Rows from block 8, named by matrix and row number. Rows with one number belong to one neuron. Each number is 500 + 40 x the weight over the matrix's rms, rounded and kept within 0 to 999. All counts start at 0. Numbers have three digits each.
# fc1: MLP up (model.blocks.8.mlp.fc1.weight, 1536x384), inputs 0-191
# fc2: MLP down (model.blocks.8.mlp.fc2.weight, 384x1536, transposed), outputs 0-191
fc1.327:481504499497512483506498485492513509514491515514498507520514488537522511486447466498496494516501520491487507489482525541519493491501489457486505482536486525507499499513476480541473510506528501467525491486491499489497501484475507483495492518498524532491515522561492486511478497527470476489507492522510521516501513513501472472521485488488480501483518498505505491512509490506487474499517509508496481502530477511538515514503538507444492516534506504482501491501511489487497491497484509576501490474502514516510515513495493495525468476505522465478489521505488509464518487509485466490
fc2.327:488490509489481517495509501486492513495495510496475482501512503499492499512482502506508519510501510486497490505464515497515530503492502464507494505540498498478506501530472500528489515498505504500509509517494503493515505501499503503497526515499515515497498490566489503500500494507481475496487499498513497502467502554493512497511493491514482501492492489482492511499523506500486511483518529495500501499501505491505497471511505510468497500501504516486490485493493492513494482488496494519500491516494514514498483478499477488494507499497502504510473505507508508490498514493507481477
fc1.328:513526537477508493512493486492528515489477519464493515535538484482510468494512530530478486515488506482479495514443504476514495488503519448472513478563514532504470497514501478512468491502516461449456455479516507511498504510483501483501478504502507526512489545520500519479524496527479487462493548504492504489485487516517487489542510502553524461494502525410484512503562529492497483477500512497501519497483448474517499455516494568459483549531529498454452469485510480491537482514507522537511506502494506479496527533456497491510470511555533442512519473524436481495544522501492463493
fc2.328:489502512513495507486488509475483488503535490526476479510528518507473486514489524488509521519509519515501480506453502504503513525490479505508476469527480522485485477511444504463498509500497471484516503511511512504529534478509478511503514506517481505510472471544510521477514493486477488497513516491490459521496503527510530488468500492519476467483536484471535518504510502519544513511501527505496534491478484504460477441517483491486485492486516502477479485480529492473492491513498498536495487501494498502495473504492477505488508469495492507531483451488513492461493494478473488476
fc1.329:475555437449491476498510512542528421471599548411503518525436525496534572429501525510525560437507559467450570465510535576539547446507606493496422583457509564460443398466473539495432506499433490445501564408548565525480557449518464469497638453544478570442428444576597499550525425484529389521453561521480507498511480566582508486552540550418507615531579515602648442478509532519551420460488510504453578462554502477563470410511439496544496436530474543543496486531538544538385515437479393541496617581493449446490487478569548495438434448578456484525612400443536594412540576422521480509
fc2.329:470520510634380559479519518396434532520357488511584532513518576587474416509514421440446424512551385492576474565459464383449450537494540502611505425446498388443465596464491438389582418515503395523512520543531503524521528536591519575514346583442435386540594518420453531522479586459530540429561534470591534453508576515519501533458537474549523453489450505485592597524503485471493562493510530403532526559502641508421457503493441515436552612415536449496536510508498542467581514554517437474541377428614589605439588555453535513522578443451365545467408585559434452516481580627501477445
fc1.330:499486530498577463499488493507530476522470501486500474515506480507487426508550554542502484492490449432474494493430526530490499446509515445464495514549516554485459474533496506589517507502515488418465463493520509513514542445494471501473472482520529506564533511522482473522511432484489512482490520521461528492468467527564499465522512442487486506552499495407497510490495485490492478507493505511504480518422418502530492491469550507475478527545515525515454486495506463523525513508465499573490490451571519445497544488490472498531490499541503480528488433492428531479528530495536457437
fc2.330:485507501502478508503507491486473509510520488489458470522528535497490509522501496503513508527507496496490507481465514483492514482482498469512477482544492504477496460524446514516499519499522501456514499515503510469531488498510504506495524535502498526508491490557524534485539475507487475487481488511502509516493494554533484497509498501501466500489539476487496521502495495499503501480524547500505498507482472519508471441515487518479484492502509513495482511491519510514506504502503500520510508493512522509502502492491497528489499477530493505525487501495500501486506525476471475463
fc1.331:509500509497482510513507490472491518519508523490485490507514490524506494485492513499502515520521520502475501491468508508518522500493495483489522465510494509494479498530490483522506486512537496476501494491493506486509506484486497489485505500495514514499518517563511512499489505505495466491494492522515499518498486512525512469514492517511524512498484504482493507518511493533520490491540515491494513511518519504519491502497514514463487507525501526477483485508515488515501501505488517545490499471503489484511513503471485501497498471509509479499482491511489519457514514509482490488
fc2.331:489489506489500512496504509488500515497489502508482501499506508493489492506487504507514509502507502496504489499453506508506524515486503463508477473532504501476502496537487501519493497514490488492506500504501506495513492502499496499504536509507506527493508489560499506498516494493489466501494492492512493499479494538506506492504503479505476509490498500473481507511500507505497497476516529495502512487512480492505487491507507516472497494504492507497480490489505495500487490493488489534512496507480503493503485500504496502489504480494499506509497500497496499493499512507499485476
fc1.332:517505476488479485514524496481495538500509508485456498481521486502507479496494488498447539520512536510486509503487526515510510513511481522488551450528466505508452524469491478512502501502570496468503511455503513472519494504490509494491540496514555541484536494530541524514473522500454486486552478523504490542497510529533478480516451478500514500520477510479461506474476490548479477514556513489502502523487508492511519516488530534445498525498504474491489495514500434550520497522484543543476499458515495488501494507484498502517487483488534477499501492531511519472500499478494481474
fc2.332:519478497481488536507502490474481496502484518509491483475503519499497494502505499510510529487532522487497500499482513518505509527483488471486475487536505492495520491499477497512465492505482525473488516493510498525513501478514496480493515507501515518496501482521473505489491499486470486508499488489504504503485497552474503503512499462484481522511499501497475523499520504516490518482515547487492522524518451503490515472514501527480488495489519509498499495489496513490498499504499479548500501502495467526486509503508483494471486465446506513503449499504540496496508503495494494472
fc1.333:487452472487409484498592428461475455532475545479470460454563502556457609424419547466480439435514436526559515464438459614402458509440488616496526567422467581499584507552455455409465593528547452495547480538465483574521438405545539536499542481496558448485477464491571508460529553529439583527499427510527394532471541459492448534460548663511547401488491571417356456555593447578582466417466510456496472573408610594560518553403537484480557585466480526440558450466534472464538479489515541541508517554512547423541566499624606668432500469479571447507436350431503586533542555513476471452
fc2.333:436498461592512491512458520593457403489459471561554506501461544413515358514602554525514582442393520439567451539483406416475493546445419436514528488524515467483481412521519561523500371547399515591564511474480433459522501534510462530518415585478488527511554464380423495426425398409505492496538562510514552484482558574519552428456483397549477507532565557603603594481407553455508538595496559500501516465566454522418469371548456541512542496517481501610457458467472560490527498581537407362542461457438556579561441559466537443608487649525346576566537590534443433523471563473462559516
fc1.334:508496509502499507510499495482498504511509516482469502514503500516497479483505507524492506509516499498467507492470516505499499504513480461476515468514502516493479478499482477526498502513547484472498490491486507502505509489494494494491485511511504509500505519546510527508484486509498469485525490547517499523497496539532515493513487518512501494522479509470491512511499500523515488486539521504503495495522527493525488491514511513460479519515507528477488468498518487512514500511491529539496485478493487494510521503473497502500493478524514498505472483494499535471509501514501489484
fc2.334:498483498485505518497495506488500501498478501510472476505526506489494486507490492507508509504508500499501496499450503509509522511501505468494494486547495512472510496522485498519482507504495498488511514506496512500516496494513500491506545501510514533487506496554492521499513491499486476497492504495492500507480494538495503492507496484500478505480498485473481514510501509510515504488510532491501511494513482497506485482513503517479491499491495522491484505489510491505484478490494491536503505503493504501495474489499504498496504489496503507518488505493502493492508501496498482472
fc1.335:495499486498524507499515505475522508490515496477490515510514482486505474498528520525490478517500505455495481512467513512501483517494501458496521471546514512483473496542507507550485486498537495454508472480498518535496516473481483478497458492500527510543521529570512517504507492532483459497491507524493492472499498533535508478503482524508492530510497507452465527495523488499510509486494495511511487496489466469511502501497518523451487461514515526500494507496501486501532519503454522560464494502541509462487511509473490496501472491517511491505478464513466542491499523502518461505
fc2.335:505478501491494523494501499495495499511499493504462472505516498504498486507501505507520499515507514510498507503461509494503533513484503464491510494544481488477488482507464502523491511506480495470502498498499511489512484502514494505488529501503505530493503492536509522493510495486458477499510507494498493506478505527515503480513500483511480506482510505495475506509504503498532504491509525498501508493507488491507489473507504532472490478501500528487488501491504488516486485496493482545515480492491514520503474484506493492490491499501503514528492507505488507480506516490500492465
fc1.336:497498498502500499495510486523504495484519512469513512501494508495484468495491529520465508516475497490483501499457486501488486490496500447480514483563508522487501531540481512508493500509539487472496543482509503509516513490491496508499500492493511517547508531557521517513503510506458493500510494553499528489501490555534510474515467493516477502493481514455478496500519502522544516516476522510521469526535472477503498472489516539457484508512511534506481492507504467520504504495498506573490483491539513447487512503534513502484522511551497494499465471491485528468502513497484471456
fc2.336:488507495489470505502503495480472505507470508486460463496513500500484506511478469526518500509528479512497520497478518486499520505494489470500490498534472491467489489523462506527472519502486499496516523521484515490510477503523489503497524488505495517511495468536505523500519487493485482497511497504504504501498498533495518495527487495501485493507503506475491502502481504508545506475513523503496501485498502484528485470515505523460514480494501534504487506501505487502485498496496483537501490499472522512503482488470491498494494506498496506534476502492508512488492527484507491470
fc1.337:524523483513471491507480507463501533533508519458491509510516504527498494488495481496528501519528503507460507488482548481516494504506452481490508467543484472521481503509481468482472500510549493511467460468453476502514494487468497489500507478510518542456554540531530489496486507531473497491485531516596519508491495506488515507529481502495493512471516517491526504507521498524549490484539494514513478513523520502536493520505512555441480568501501529466518498495526469525492491493491507532485499452506495519490519525474486507473510490512520516519502496503495509447506494533478503463
fc2.337:495496516492487508500505502487493498508485494505473493499506504508508487509507500507505499504516492501512496514471510486500529510484504477507491472545500471488514488518511478529491508514508502505515515504507506499504518498502500492489520512500507540522508482544490524505511518497480483493495499503502506500481495531510507489508503501506474491495494495476486510498491506503514504465521542492505497505513487491512481469508502523489494468493492515505492487496514499497485489490497480534503506523534507482491468463493490496484496475511498517522515488499502515490513496508487496486
fc1.338:481494497482458537470486474647517495512425577522505535468529443482517489568476543487455513492520442546485367520511553524536472527499401453490612425522578418444566608488480502443540563507602485467525578468450480459547483546488428487573318537545563550569464495504552467460436293577560480555594512495569529517405404557609497583461518546445434520463370533524510444523508491535495495484535509515546520488616436517369544435545477475485557596458530502385484369499561455485490536514479483616548440534445503582526705558399519501468521591507531449485544491457530450498579554579522512496
fc2.338:435511403530410471500432491385440472407541516372494490522580541530563572420530491554553552535560580463517542519506503453479568559517649358512315571465474624517532435576437475532508440510434519596517505472505492541497516294480537489467641557471499547417637508509572495466534647352434490447442581491426640491416501426459616582545522476526617452569612482431518587455522617509570528500419578424522504539511513425576462613431574530527510417513441514539605536487495555491511492475447474390490455502468500387491293483579449507486500419563465412466460528473401579571457479396555466411
fc1.339:438456497470400525505483515435452525502543539613438537472541442439470512421570681510484528484531448484508476529500501460479611500588520488532501680542437535473539501491512448488447610503612443537440476558535473460427446556477476604560425518510434499485509520451518501489541495362392567463521450561487541459493442510452549421498494604423543479538403479384455614558481492526468473417600563459514534524566460463437456376414510473506566433484510553465498470509510478439478518389486534378506534647657518538504556487401454548412478390540489494483434486480430438461487528447414455536
fc2.339:649508496536602451479503471632516516491391507301485479483491596527520455539454468472581418517465437491474560505502520539422532522485509547540357462415485552502469452488485519442469420478466564473566627458504547585529581496537491501489547457500405586476579545508408450493461549543580493415457446456564638435447591452553509450419545424477534497482564538665610347491518509496485517485464506447546479529367574488529498651496471501604574509449516521542498485429512591583507473524476404490505629494398481432544488506567484443635524629440407556509614588455618603558552554549605479558
fc1.340:509550492475495561506501518632511475518453542549494548421456477446478503583435551488472497480602471511519417498485547542518517511528436460480575440555498391509502621574452519473503553507587492479611533433420528492510526588528409452622338503540519526535440496531556568499441375593536418514577500445586484536427401512570496566444551536468525502408367522537524464541473461505436491466516475485526469478623472528376558488501499469478555547486566497396509407530549482457482500542484453595491464521461512584561653528388456518513583536457485507521571515459522460494570582577518533454
fc2.340:436547400533475497517496541422476485433527540455491460513596513506527502483538505513502562545549552508528538513415483437467597548474576408502357578422482559559499443554459487440450441491519488617500528513527530596524507365496539487503570470469476546384598490483534481480489635407456483478438514528407583477446507481509503547528506466470601448591560509444530568491490580546580533517456522441538568533509511479547507567434542465532548421470484470500592487484511507478501497494437450373558414503448503389510338476548460522486494423583414498527405557501450560555494547463562508454
fc1.341:482512473514500505508506494472503533524482513469500504487504478487493480485485505525476508510523462512477508493483521517509486475492492447487544466555507530496488498482505471508491507514522480495473474493498531466525518444496501501486491495508493508518529519568524507473500498511488511488512501550515507523472483520510512505495500515517451512488513500460487525515532508529499482494515510497496478482502454469541471508492508539446504514527511500480488507502499471529532479484513539558479522493508491479509537514482513499498505475542496461512521478522460502462515507498523458497
fc2.341:484493504496480517501496493494499495491519490501445469502511516491495491504495505508507522497502536493497513499477510529509527517476505479509517473546503450470501510528475504520493493497486504497482510512489517484507517519501505518496543489527502530498523493564481485504509487488479467499506513508510499498480494542493497497502487505510485511486476522486481505490493503502516505481506538492506497479499508492514487492500492521466504500497504508502518463508495504512476491479495501546499504508500531482481473489530499496498498498493498510536498510474492511491499514452508501486
fc1.342:502489507489503505503499494482500498511519513498469491501518477512506494483492510501506514521524512512481503489469510505521500508504489465496520481522494524484485512518477495529501485501530500479502481491483515482495522492502504495490507512481508521508506497555507501502485486517491466478514491525501506516482483529517507492513504501521492499511485491473504513501516495513502485503512513499496517505498496501528495481487508496448481491522496528499482489501509488510511500505488513539510499490503490484512511502476485500516484496506513493506494483508490517472504519503478485490
fc2.342:494497506484513516496500502495498497493485502510480498497515515490495487514488504513507514496494509486506496495469502509505517505487512474505501489537493504481506490519485503517489506510497499509503491511506511505512498488505500499501529497506510514496506492538499517502508481492487468494485502497510488501478493532498507492510501494504482503487488493488495520501500511508488502487519525497507505501501492505507488495515502509484493495492497507497476502488503492505482489484490492513502508504488501521501490487487502489489504500503502507506499507493521502493503498506499486475
fc1.343:515490516507535510503515503526532502504484512456523543496481473501512428489540532531492486492503513430481503528443499527499509512498514455479538497557480553492509514531521502556484466521530529465479490491492511523518520489482508510517484508459511517540541488556484499521496432495485494497514511513518497500461502507511516468531492465513474496515529497409425526500518499507515502515483506489499519463473439490512478458477489516488504499524490519498467502494510444489550498500493512555502487485518506422495547496511490484540463539520502455508530474512452541478523508491480442462
fc2.343:505481504497476510510489503482510485504498484478480481513508499495499472491498475503528500512521505517493491499468535503498534495475500480497476489547479491495483489514468525526486515515497511486497487493495534480518496505513488501494541503519497529491481495530507501507503482501487468486493512486505513504457506521483498510499489494510464503512524474495492505507509504494537513458524523494503487485491490493492494467507501524468512457487497508474521498497509498507511491487489481532511507513503518501495516491488514510494501500514499514527504496523515501482498512498487488466
fc1.344:522504517503501491503502520481497501507521513487514494515521487482516489473479487527508504516526528501481488486485511518511498503510485483490507478497472524484498517523476485514493501502516481516501475473482511482505499505490514500492513522502512525495500519536502498502492496520470483492505499531513530526493481566518511482499490518524491506504512508506509512509507489502506481510524514505475504497508504499523493499514525522443480499528492521491482506502515472503502493505475518546480472498514485497519524501488524504512502478502526484497494487532483513455495499499489488479
fc2.344:508494504487499516505510496494498497501485508515466481495512516482491499511496495508508518501505500490498502511474500503504518511497503470505490496532498501484514502521488480513491503510486504491514508527508515492509507502497492503505530506507530517491495496567484521495525482484472463506495516496512485494475499540492508497499505496524478495496481496475490509500498509491490498487519534504505510487506484503506485492506497514471500492493505511494486494502505496497479487493494498539500507511496500516494482477502487506494504480499499506520493496497506514503508519488484490478
fc1.345:620515581481512505488491588453485514510410469486511488497462520445522362457541487507568406435544492587367500479450497546538469513512485486500431484605517525490493503594496503523506492439616487579426575513524476494512561448528533464500551612536517511351483483523522295522452449515457401515537496473584496544493474465506540536473530429515434502454484511502520478510618448560520464612421460485503505481565629466498566500492566558335530485538535531530576458543492433487378538556520449573493540510557486407492590493512597483624476511468525509479517453569599506488434432505497509557
fc2.345:477463495495485527514468486512482527512530588451460471474502570436477594548516509472522567505584507476526477533462495509462498537508519423471606533498456471473420531453490454447477503499418498454521459503527472420528501563496492483546442462478450540564459487524515627500535558464532497454528502489414586444526597508514513523523519558529505527554505568498462598500537566482497530542468539473524505500544383509526457465513400476542513573506498457525450471469521568505525510526536404501471496518556541510459509504368452524422511469469426524482478520481335464537481561496518524509
fc1.346:474499491513463488477531463492498489472537447438478497472476556533484484509464472465496456497514518512472479484450475473519475522488486420493489497544522457516483523522446524498489450507547510466477535479491473572486471471495501518544451532524583538498492532539550541483489457546492404500510520525507455460492490530502440480491516473492539514513467462461468477478574458494518500463497534510494509496495501536486534391519534542474456516486497523492468527527492434518509529475490467541485504546540516497493539541507501494500484478520513491477473459509453546465466499503491501525
fc2.346:535486533503507518496506495496483488500512497529459484497514515474487475531543514517521529508507482498491515515421502539510526517503481439503471518556489489483522482522431476530479499510514481488499515497511502457509523523515500501496508518496496533525484482565516538490521468502459460489511501495500478501471488526526518496496496501549477488482505489476479502498518519501527499482524535477509505493473481501474495453502496531448492474511505541480470502482502498525518485489497486539494487504522513456484489497522489499506498449519494511529505516511499509477512554482460491479
fc1.347:571446500484511460525423421394531540546505536488541507547469509458536501450552406482565489553564517423498404461540487530503457482482403509477613494564503490507458626497568627542433501538626523484550500474525460554490545423532557438505431528587504582503483459549491538544527552422464523595571464563530510456467511447413455448525435508474410483618600501428536455467687543569600522488536566521555490479459580460489528493410458541379577666540515550421446504525491507445507495533508413527497531485433490491515599443536483519397480525468470459491390472492433556470545488437568449503
fc2.347:535434530496525569481463508594476407508563419416406459562471555557467527581403622477483453471442492618593523547442513454469461534492483453495409550496472512515571415507458359519508483494453498525410422513497531495505465557526472542470450537508424592452596482367575549479497493517472524428585530444521446496486480479618558511529553518559544419436529501535435549495446486503506536539441556489527472601623457478497486491606465480540558520474494517500510463492511440528424479548513439577501479541519485460516421517491580491577541453470408549471630502525545459548513581552367543488
fc1.348:505508489503494473491491534469518497502495516498488498511504504502520486499475493492512512503490519474469514469510510527514496518515501481483503480506495506499505517501482504533491501512523500480486462479486522522499489531490531504503536503494541498497526526534529514487491499530481472504518492521522495503503475535522508486522482504498508533492511502479519529502550481501514489509518500510514488505489534506496525515487513500420473538508524534480493502500512462517497523505501524553486477471498536506507481512485523506488484467501521460476509496519483472462511524530484502477
fc2.348:472476508476502527500494497482516511495479511508483475505524514496496489506480487513521522511522500497496498492459522505487518520496503463498495498544487518477516482518485504545502501506504505504504503506503524482518490506517486501501528506500512508502500490556509527507514496500480477493504500493502490494471496545476516494510505486497475504488493490491474511509474505504515516483518521493491492516501505496489494479496509511461493495499490535488499482486515509534479509485499483539515479507491515519488495489489488516486501475499495508524508516518502498491500517496487466471
fc1.349:501493508500499495501510508482485509500491510468504500497506496477491518488454508516488490512497534498500502490466505503493521500521492473483506484531493513485480517510503474539492507504524506509495493483500521494504534492484507497501477503499512518517524520581506514494473511524456490511507527521548530509487503539520508472489482521481498515495507499517506528505517493517519496485532501505494516509497509509503485478491513539466475512507512532489459484509504475523495504504491505523483485487525491488501518506498483505515472477495531489502503501517490523465515529505473485477
fc2.349:495497513489490515500493493488501506492493496497469483499512514496498478509504507517520498504497506502498498498446516499511528505500509471497500485542493496478507490532471499531485513507490505486498503516507520476514491490503504496500526511507508515507516482556500511489508512489485468497476501494508497503479489539492496484496490498521483499471498506477484506500488502503502494474507536494501509496503471498505473472507503540470489509487495513479494506488504499517491483491486493538507504501498516514487481478507495499497504481503501505509502497506505522504502526514498495473
fc1.350:516552463494530548464502499483476511512503491571540470486511431515519474503624475397539456520516440550494504525513546533535526509491541480497566536508514655516447446490480472496539474453421425454581487499477514415491553616458500500513528519533533514563434501488490482496480496500485527473547447491585470504494575583539448487482526438685545487482533425555411466537465515575458484399561442538415511462530419483624498457486527498373497542552516385429423438529521452428678441495474475522525473466467445566512415587511549472549480424465464465529516510418429538482521559458488514413
fc2.350:499429446530541529509467498546465440517504490559547507414505645409508501504443538567456501443524569493571580455457465545494373583446519405522523479541482380511580487534464573594473543512617515611508450570519468601508525321581470493518351497494423425423532508491537502424446448378533475455426441428365499407428586506538495490490449475309505584537510570642554542519436482498592570538423614405579543576418534617465586578566451515667548403447562550594594561413569748494325565533569491475500576583531530351446498419525463533386505532496347614505436565539464591577478539467488541536
fc1.351:566551555518502506493552583427507504493419433537468526463447580445504346512562507536577369453506538593403547518466472477489490516512436479527408446567498539473544524553502523509525530470601487609416568555479508512474574471516510433497517614513484504420478532503547308490448360511437400516516475470609539576436478484552528500470502419441503478394453563508523488509623473554503472553442431511492492456512610450491528464493515489358488475476535472485564498546466426465423534559516530593480495449530474447463509498458608481634474522444590482516577485567581521428451436486498486541
fc2.351:456471509487491547509447471516519508503565588494493483479472553451489546560526484496540557536545500478528462512453505483435503538509525414476548495507463464455437492492444436477512479493429506451516492508521487420563474549529495480511485479454450575577441480501501596488514598507507517449529520521424579440513563522503572557542538508519522493582469547518494596510554550497491564553454523432531512540516462504501459510527425444530559596494508504545431466458513547528599493510514389472492452560544554476467533491395467525431500507486432528477485524480372515552474545466515515493
fc1.352:494517489490510485518496512478484524524517542502492517499530499538482508480476480516499512493494526501503534505459522482501514527506469434501494486522494522479540526505493480528450495510547535477529500481502531520491507486476505512490536499510521534481523516557546529495471507548498485516499493536551519520491518519499509500524479522469533499512547486481506496496533517517481484458532511500497503526503517485510508526493520539410514492513513507485457528493508468501505516482508507533485497480514507526532513529504493512475516466516540503493497520505504501479522495486489490485
fc2.352:503498504496479504502493506495485494507486501511471488507499517475487505505497503495533518514505503494511498497455521509513508504483498487497483493535510493477487489539479481529487516508504510504496511519500503486506495504503491504507496508513507537508522490525502517498495494513471503508507517503525491508474489499498524501500479500518494481480495510506458501509496509492493508493502521498516493499514479514493508475515515529476502489500503528501499496496506494507514506486505488546503492497514484508496462499509508494512507500500511522521480502505525514498504515486512491471
fc1.353:504544539507505515524546460477500508468445570521427499540637465539453469498584568400434558549577522389451496446581456473518471436492541455443549458369383500505577438519543594531449554482505515609467559317460453508578470675545509445524468527552517565522507449598492514474534533569529462539515561505428439494496589558526570425601504586490578515560536537499575403466436436535471541473609428485563513437462588532466568498385545454431541510500561481511583547465506499517444508506451562461484393548402543415410451514512585497608444543589510395470555632524559469535420439375485468537
fc2.353:526452523523516514506525515432510519492519500485556410505444528487495573491421443491513364462421523483505547493497570554460559475479437530572460485580507473518560516550473411387433473495452614480553482653529464477484591353501505580516418462485445342490441571303386409431458460467540514441548456468645548490504493489627435526489564334430476488475607473589436640476467499527518525491464522469560514602557393528484528525612465484594495520462528489529546399503513638424531509468515450430507600505498448539502555561550445539337499581394445631543478456443510509504484507701448521432
fc1.354:537510346531396489490508532531527548580381523532482519538556492399503649489398483465457620607493492548499478504509551433506420530456518535496514573426533474525528520554470461532500500529485388564422526601480513470509526541505501497461486521474635559553451500455550484520422557711517445447481477530495392524420606490517530460483542542430417484585560519565603411534524558494501503504601545485493435438495499405492507566580526701513552465487509465514489550506458497525443460544461597494492445514424532642558573492499538536440481548617532552499432473461489615485530574538317528544
fc2.354:475443531571515518484563497485462491495502504428462521496538516493500401553577532503457365488578543480519489490396435568485478522422483421493470483418498520539548534526431452487590495512568604476526500366508546479506466443511465545454488532436476543446498523501519562463471571256556603511561430436586547462539498546498533404486506444610506629435439456478515617525540506536512524520408546462553504561470517466460504438487540429541532542536519481507620357548519533541553513520499454472543459462588533411510549472438580570557530447302395515410551432572539502558496534563596564349
fc1.355:513495505502512487503507504489517520491529497473461492491504497484509481488509536510512497504511502467505468497460479509482482476514521462466512481548521542502468532520492496536501483510571499438491478496493506492513525495497472487492482507480544542508489531548495507500483492504485471508514518512541542490508497545518492482514484519505486511522516523487449518492531492514530502503515514506513470512467472493536507462498513533464484498509491540512450525518518474520514517474499512542456479487514511457501520522496515505519485511526502474484460507534494518454516533506483482489
fc2.355:497472507491492526500492505487502489503497506512462466498510512486502475516491487508519500501514513504501518499449509503510524523494507453493477490556485492476507480526463508535471515508502502491519508498507513486510502499512500502498527498509508533497491485540502526499509490466463480496497506500506499502485486536517500486513498502520462505491496507464495502504494518510510510484508551491497506498501487495506482479512501522471492490503496530481491503487499484514474490492496481533495507499491503521497478484503494494496496480504506506518500512500490511483511520487488486470
fc1.356:483556389518503537515441421514463480531534445529528486487437523496573425558511407466512516547540501433497468503486451445464483413582437516605502441398437484580501528550460521504479431521461453486391372380478518565555516607465506411422376448562429564586541520558534515595463547511487479504461546558515385683499521597450577586524550589401479506464603501487554424471541550509460520658466484543543496521594540569511430483494481389447541523579483510531632555523457390554464505441563617451518418480375397599462583496574514627587471471473468482497455495523540476455409567538512443534
fc2.356:536451449568489481493531512677519509506523524424461468499561585430477593518576607523517502573453506589517467621491560538474507638439571454509439557498571436494521554469501484459592562449584554544529714600478455502480550335525482486512671483519503334352475488482433543469488495549443489406583462366435582463447569549550463293394419321521519442616450464596443634530489510532601549393344467513475539505419535390528522354512415607596482418451524420487320481426547739476565496565504412402512606577470576429463518527430546411456597569521371528512523448533466386573477473497525564466
fc1.357:501524511491505498501514466503498498499491480491493504505488496500496467489478491514485498510498508489498491477475490510503495501518533452471480512544500518498504501517473516507474490502524509460500496465491489523505501494498517512497520519492505544524504513544548509510501474543471448520498518486513506485483509520482483494483499470498503509523487490497465513493546519499507507482504513501502501506488451483532507452523513501435480466504487526476430494503481459499496505512493518511499493503521539505499530498503480526524486480528493472501500463522493517489509523533490500489
fc2.357:493507501499470524498497485485513507496484503501482477505511517486497496519491490509500520510504515513506501506462503503505525514468509467502493491549486512486498490528464510532489507507517495512518494518503521505517500518511505505492550523505511518507507507553492511485512495485467450495497502492505485505476485528476495491507490496544476503497494486455501490510503507497510506472511535482495501507486494484507484492510497496468500488493499520491483508486504514494504483501503499517509496507493507498501491469490500511520492486517510498517493507500510503489501501500514476472
fc1.358:423493515476674529530426442597571406484611532401438532485551483502414525528534507415440543527454508612481502522435544465451599428509468451496601546401520503373482493496488603437510505512529477475504526423498514537474504452510590518435519514481464406509480484529506509580408473550523417434568445522388454542471529477579547515578549488394541493580585411497551706448560454495469477578448456503551583442484417540693588526593451419533547471522493559439516494507521421502522543465512515529492628458656521636460538510526394498555584607494532503483551451560388425434494613543445441531
fc2.358:475493516511399530473541471513460579476396521506404392516533539507553449569567495510527400577566471486517450482456448579484436572447487448540438439540518579487510481505514442538552558505444530442570405557523487544503464484524477516508494502515476532337515491474530529458572570509467522526463536442661508476437555527468541460397521464585445512465546564508531423508525505499532515476451610524502458513518491452411463453549481538515566560484489425577586421469513546567453488542457456413489490606350454391505558430496499524500512467431410514607436560374646549524499544468531488524
fc1.359:473512510495478485490490489472478513501557535513468500494495505564494547480486459479486529511513553534505522482442489466522486511524473498479476483495466460536514532509487458523476519479565517521498494504503512478490460553510529512502498517512559511476508498550540522506483516571492449535494499510513481516485451491477523483502472527492542492498515503506569530519519442478523470483516519500486533527536555523545498469477548504493450521503501510466505487500466478534475500521509488527526486470509514537491521510472491517527485484499552471481461460490530512448506481511500498513
fc2.359:491497511490512538492527498495478490511480494500456482487509526479504467505519501502518532496504493497468510510446513467493547507475516476529504502540494491485498475532477507533479514492494508494501476516512514481508492490515499490482528498503492491496501476534491493496475480501492452489503518509511523513469498552505506481503478503494469481477503470486454526500509496492497492492509528496498507495496463504515478464504493497490504457498501511478504501486499564499519497478505500518515498510494492508485507478474515485493511484502491515516506500510520512490491535523510497479
fc1.360:460486463475424480506555380424467467523510414543484459568543492498496436435447512417467547553480610528432447502446535628543426437599533522489455479476514551520459444530473543424512405432475538406485441654519616488477463424426574442550393450510491404417498547463563535501608632529561466547474546445388566484531488515391482473482426533564435413418537532492570528512447459473468502486506536497530559489584553524489542458529530490551484581529514439446469538497479493449469576480437478542476518510454452600445613547558598511504495434491485491481424526575511561422531490405407434567
fc2.360:439512456517564545485439507514501477497494475484567513557540611452478572529627518530504535486527387463547515517453478364384478524463492409576464581528523540476549590495506479480472478517538439679456588440516468481506478587475489524522533561542463511619567440454365534453459418493443529416516486474595440506460565626561527497529535457442576557540645468568452527495535496507606536536505521494540551496451500491437496445476468491520525445444457524508534478453456508495468482478532426445490551497440477365511495483458380474516563525584365537519586575392505411499479514610564581443
fc1.361:497482507517478493490496491485491525500509509490476505488523498534504541476465456493508499507498519513490503503465515488504500478523499472488466461517491501495503509520479505503505487506520509502505477481480505499516488508499505505510509503514539532470523533526517545501471503554478462513505487512508514516499480514474509492501493497490516514488506492507512508501539496504514481482528503504485485497501543495509519489514510536427481509524500525468503495505502468526485498506483510511488481483486509521493487510443508510506489488480528454495510533514508484466521512512458511481
fc2.361:486487506485488530504496489481493502502491505505468493497511514501499482509490497506512527499510505495511506505452517512499514514502522460491489489544502508471485477532484499518488515508494486513501496508495510498519507498507498504495508503511519525510507489546509515494509505500481463495489513503503492504476499536479506506507495483503472488492513496493490502503507505508492509482514547491502510512521491483493488463512501511470487476501505538477492492486507497518491486481497493537501504508507509507494478470495493495487509482508499507514489510507496530489507518498494481480
fc1.362:500455484485437503509468560456495535517472476531534427569517512427433683444392498438508604603511491491475370464471497485497494435450505542495525561502463476534520524549464554511459537470535413565445559595503478478480551570508544477462402460446583573570472435408520447498516538666559465428512477472490449532407566552543545577459584558437455368559593519539642472502519490514489485578550472462470508415489486440567491453592494661542531464507479466446430577415458469532463426558411560500439507545434473617497556543503463510478469475622506606495401544465515489417556535551357492542
fc2.362:512473523552530501477564522487498464505523470421502519460515500525488371534553481473423359474590553504526468471433493595451493513460463473489465439399525461536583463539475448510581456526554559515472505384490519459480498492524452515456493521457462571372461547489536644494494478196550586493533431444561553451557514560475496386500486406604423674460426454517504599516583480505529515438436503466530510601533549487437473457461543414512485565518510484481659354565494507561552502499507440432539424502551561443508536471446573528511483427302414512455537478525529499583476543540669537390